config.toml
image_size = 64
color_jitter = 0.2
encoder_arch = "efficientnet_v2"
decoder_activation = "silu"
decoder_upsampling = "nearest_conv"
kl_weight = 0.001
residual_init = "zero_last"
Rows from block 2 of the decoder of a small image VAE, named by matrix and row number. Rows with one number belong to one channel. Each number is 500 + 50 x the weight over its row's rms, rounded and kept within 0 to 999. All counts start at 0. Numbers have three digits each.
After each channel's rows are labels from the 100 images, of 14976, where the channel reaches its highest value: "strongest on" is what is common among them. Only what is clearly more common there than usual is listed. The data: simulated grey scan slices of phantoms with and without marks. In brackets: how many of the 100.
# convs0: first 3x3 conv (decoder.decb.0.0.convs.0.weight, 96x96x3x3, each kernel summed), inputs 0-95
# convs1: second 3x3 conv (decoder.decb.0.0.convs.1.weight, 96x96x3x3, transposed, each kernel summed), outputs 0-95

convs0.77:442502630488475447483349501454545529386528475500512482539473555468478457427386552469477513521502577543539484514538501500465496493422518500589542408395555484538532554553481500417565535479505463443590454426452539431551554579506510455471492506503420523531512523449422519505480487461534438502
convs1.77:495537329523539496545548375543396547543466437492514509492480466565561493512568504495467525508464465532521520546494412529537477547504437556455495459548464518487417437465540504540543481505527522534369551555495457504455514349517469522501481443469529468511479449510485452529530532454475660499
strongest on: head (94)

convs0.86:514473422461492528403502404460462477565480453455522478496419461472455529580533517541466453484464524496478425411378405482549456491458466458439455554415462467480466506533431495538508514438545439495489465502485450498608505622506562454459510409567568484464463457502451538470614533421520470482
convs1.86:548559519467416475684443536688499595474469490469480509513474520492616465486564508422368533552536512482514444474497531530537519494487518500514502541453530539510486502516515468482583475552543537508612531469546498509543498583487458501417503426498481460450532535474489457484449465507434458485
strongest on: chest (76)

convs0.58:459523515447501489563423473470483531554396462611495517556468479540456480518452423469411518477514508472515483535512515509540529561442498528537533440415486600533509505460491507499498508352473496507541543479515550430443422483522532534501469509496520519407498505498355301554480451441480498513
convs1.58:579350596519505538507551518620564385509534509524495479449577514476597533467528489455654527499486465418482463468533503518464547490499496553471499523533572499467523504525424466525444542614485425531445475499503517489492490508533495471510518426507485521423408449599442504574451476476525506540
strongest on: chest (100)

convs0.74:467449497533630532506512551539527525431504355516551458478518477498520422381481538488488492522496516442478480490450480490535567435422559462508521541546532635557551446547471479383552540496470473529475513400496539360490529507547528435505552530537508491474469525486559509494520367509495455482
convs1.74:493552471485458458496484389519519482545485581496531507413469539534475543489567508484490557486469536461509462587535521447436460586546371522577470516539481331452396625471480511549472500498499569516402471568564464478506499503432491460517438507473522492472460456472448456460449486412575540502
strongest on: limb (73)

convs0.15:447471438600465483561514495519523489519535455566487520499549550530444534409426414400528506497452458481494507514443450480483590461440468332483475441478480460485504527439507569524572546533509538595460564530510627527538439567444556450491491479504481543535499614513507501498453460430513438564
convs1.15:506448525448476445516503487540518522514510506506516530489455508496516557488536500485511472501496463546538494506505529509494345474544505701486486503507487455475484513483566494538433476486517444449471522531497244501491506529491494514513484457448468496511499300451499493517523478469542494459
strongest on: head (66)

convs0.18:515510488536375529539512503534504532460530594488525474455525493487485409421536531500449558535553568415459441495536483539474543621446390441497550464490500399471409584547513485467517500477555493513417540368550530411495548500505509449517492455491416559467520586511462498500489590540483425523
convs1.18:477435547483647490522456475511506475466517417535483512563508499525608532492463493465516474508424502573501542453399437489551517427533572583445557526493520657537554402479519528509541468530498430486572439555507440507485520491531437536493467477503464488484474309467515451536516505509478515490
strongest on: head (55)

convs0.8:476492462453542542395480453455440517442434506518447533604384494556448388585404477417534519442475461490492505551572456492433531584492463557466474522495474515525503440488477515481415403488356466472505527554482559497401473476495419463453454514487499506496459480470577556432527510503467473472
convs1.8:472565537531482491593432538456614474488531485522539589452552451475569452475536509607544421552524470442494526525414436506463528481535507599487529496524477536550436488506410475505542494550570502530550436467527528517477503519467569486566618561530527508444443537491533528624634516424528475474
strongest on: chest (100)

convs0.41:505380478479497489493558576490499423481566492510336448514449507548371477509427530481551528398542447555538437482526494479515450507441522444444472463414504456517517504510575490475529472484410456479516580555479443518530515421511418471549540460480478516502494538537438558450603543422570453517
convs1.41:404710463463521530436471455435510573472552437500505571466600487507541515496485505470499560529475458494525469544656482490466532583562506529511431528455474546505498505499485516527488514599534529489539569519604502487512495463434380565457543507493531469479432459490449496511442490475519449539
strongest on: head (100)

convs0.39:543620430439450535423529506470474503453467489523600468537381579467526411538529473485497434524435477477500506544419471486475537552457551527516532569428567483498449567481444533479468548434441448516479430498544542452451464422406452552423489572448438436487450512504573454451482493415554475525
convs1.39:466593522592488535358541412579498483492439539520494539463519395538580502497440514396558523450566516548475423529459410502420497512527542493497479523567466492488555497500420525543457564549454426508529499539566477486480500548413469555611490551460559606504444495503479454483452533444500509478
strongest on: chest (95)

convs0.6:453546455532523545500435442417426484528466456523445471526474557498488529625389480412479517480508499477494400513471527495457496497481534509457516510340473447462485525491403562501517592378458459514573427563471495534486480491460455475542573535500464562462436511508409394510468435479518449500
convs1.6:469323568456424437525423441599567647475466472497518488560473412566493477456506505501474509483512564441537566488518548499534494469513448484467500491579500475555522518519502467518428464533519410483445582504479454499496486576457452511629438439586503551500502508484488464537491523453550575490
strongest on: chest (100)

convs0.61:459537478559561506472486437488572444442514506496484505457551461497481507532502491429453524504502501516511388551455474348443470487465519492450533496398511487435412508509516495388534567546462527507490565434428515445452495466351421516557484520523461440525502491539447469420408466443397547446
convs1.61:505499553454504500441482543557470546487547430463564436572462511512480496462536495560549509531540524536478452490595487588516469561450525519439590412539487617562527473505493519480391534640468487507629435478538468501501489525560471521445553395517525544466501557443418478548407496495557438479
strongest on: head (100)

convs0.95:489525489534429498513429478533482452546585458510511496498519509482512458509447468397453437557498499421454438474553380602480499460502519454498492494517405457422526490460431555454519620473526540484481496567539468524583438530473606558576505407540438538441476450462458554487489481507626432554
convs1.95:555615421525501419568497461482352509520354474492492545534474579555533465476508522487541590517536520562550565558512513467533497461627417479476496543492446433522461555502538517520502558449465464496502388531492506485535498426464512519448406500486499464513493457446509397467457496434438538494
strongest on: limb (62)

convs0.83:531524446543433509544541490481438478401452503526425560529533517572517566476613473537415529509582504524615453575530319478544531491458527519501463529482503546520442506492483547448475531468436523541467534399517505406474472467533500511555471426544513523455474504513532396455542399553522549524
convs1.83:461470586409594478484477413557559546544497443519533428462501520393460517484415501433476461474460571521391490465501704485507504506465479513556529470528543513493515505447427464476574434505512464452565539568465480490482507499473432493400510452466445505580450460466489512561501544428504504472
strongest on: head (96)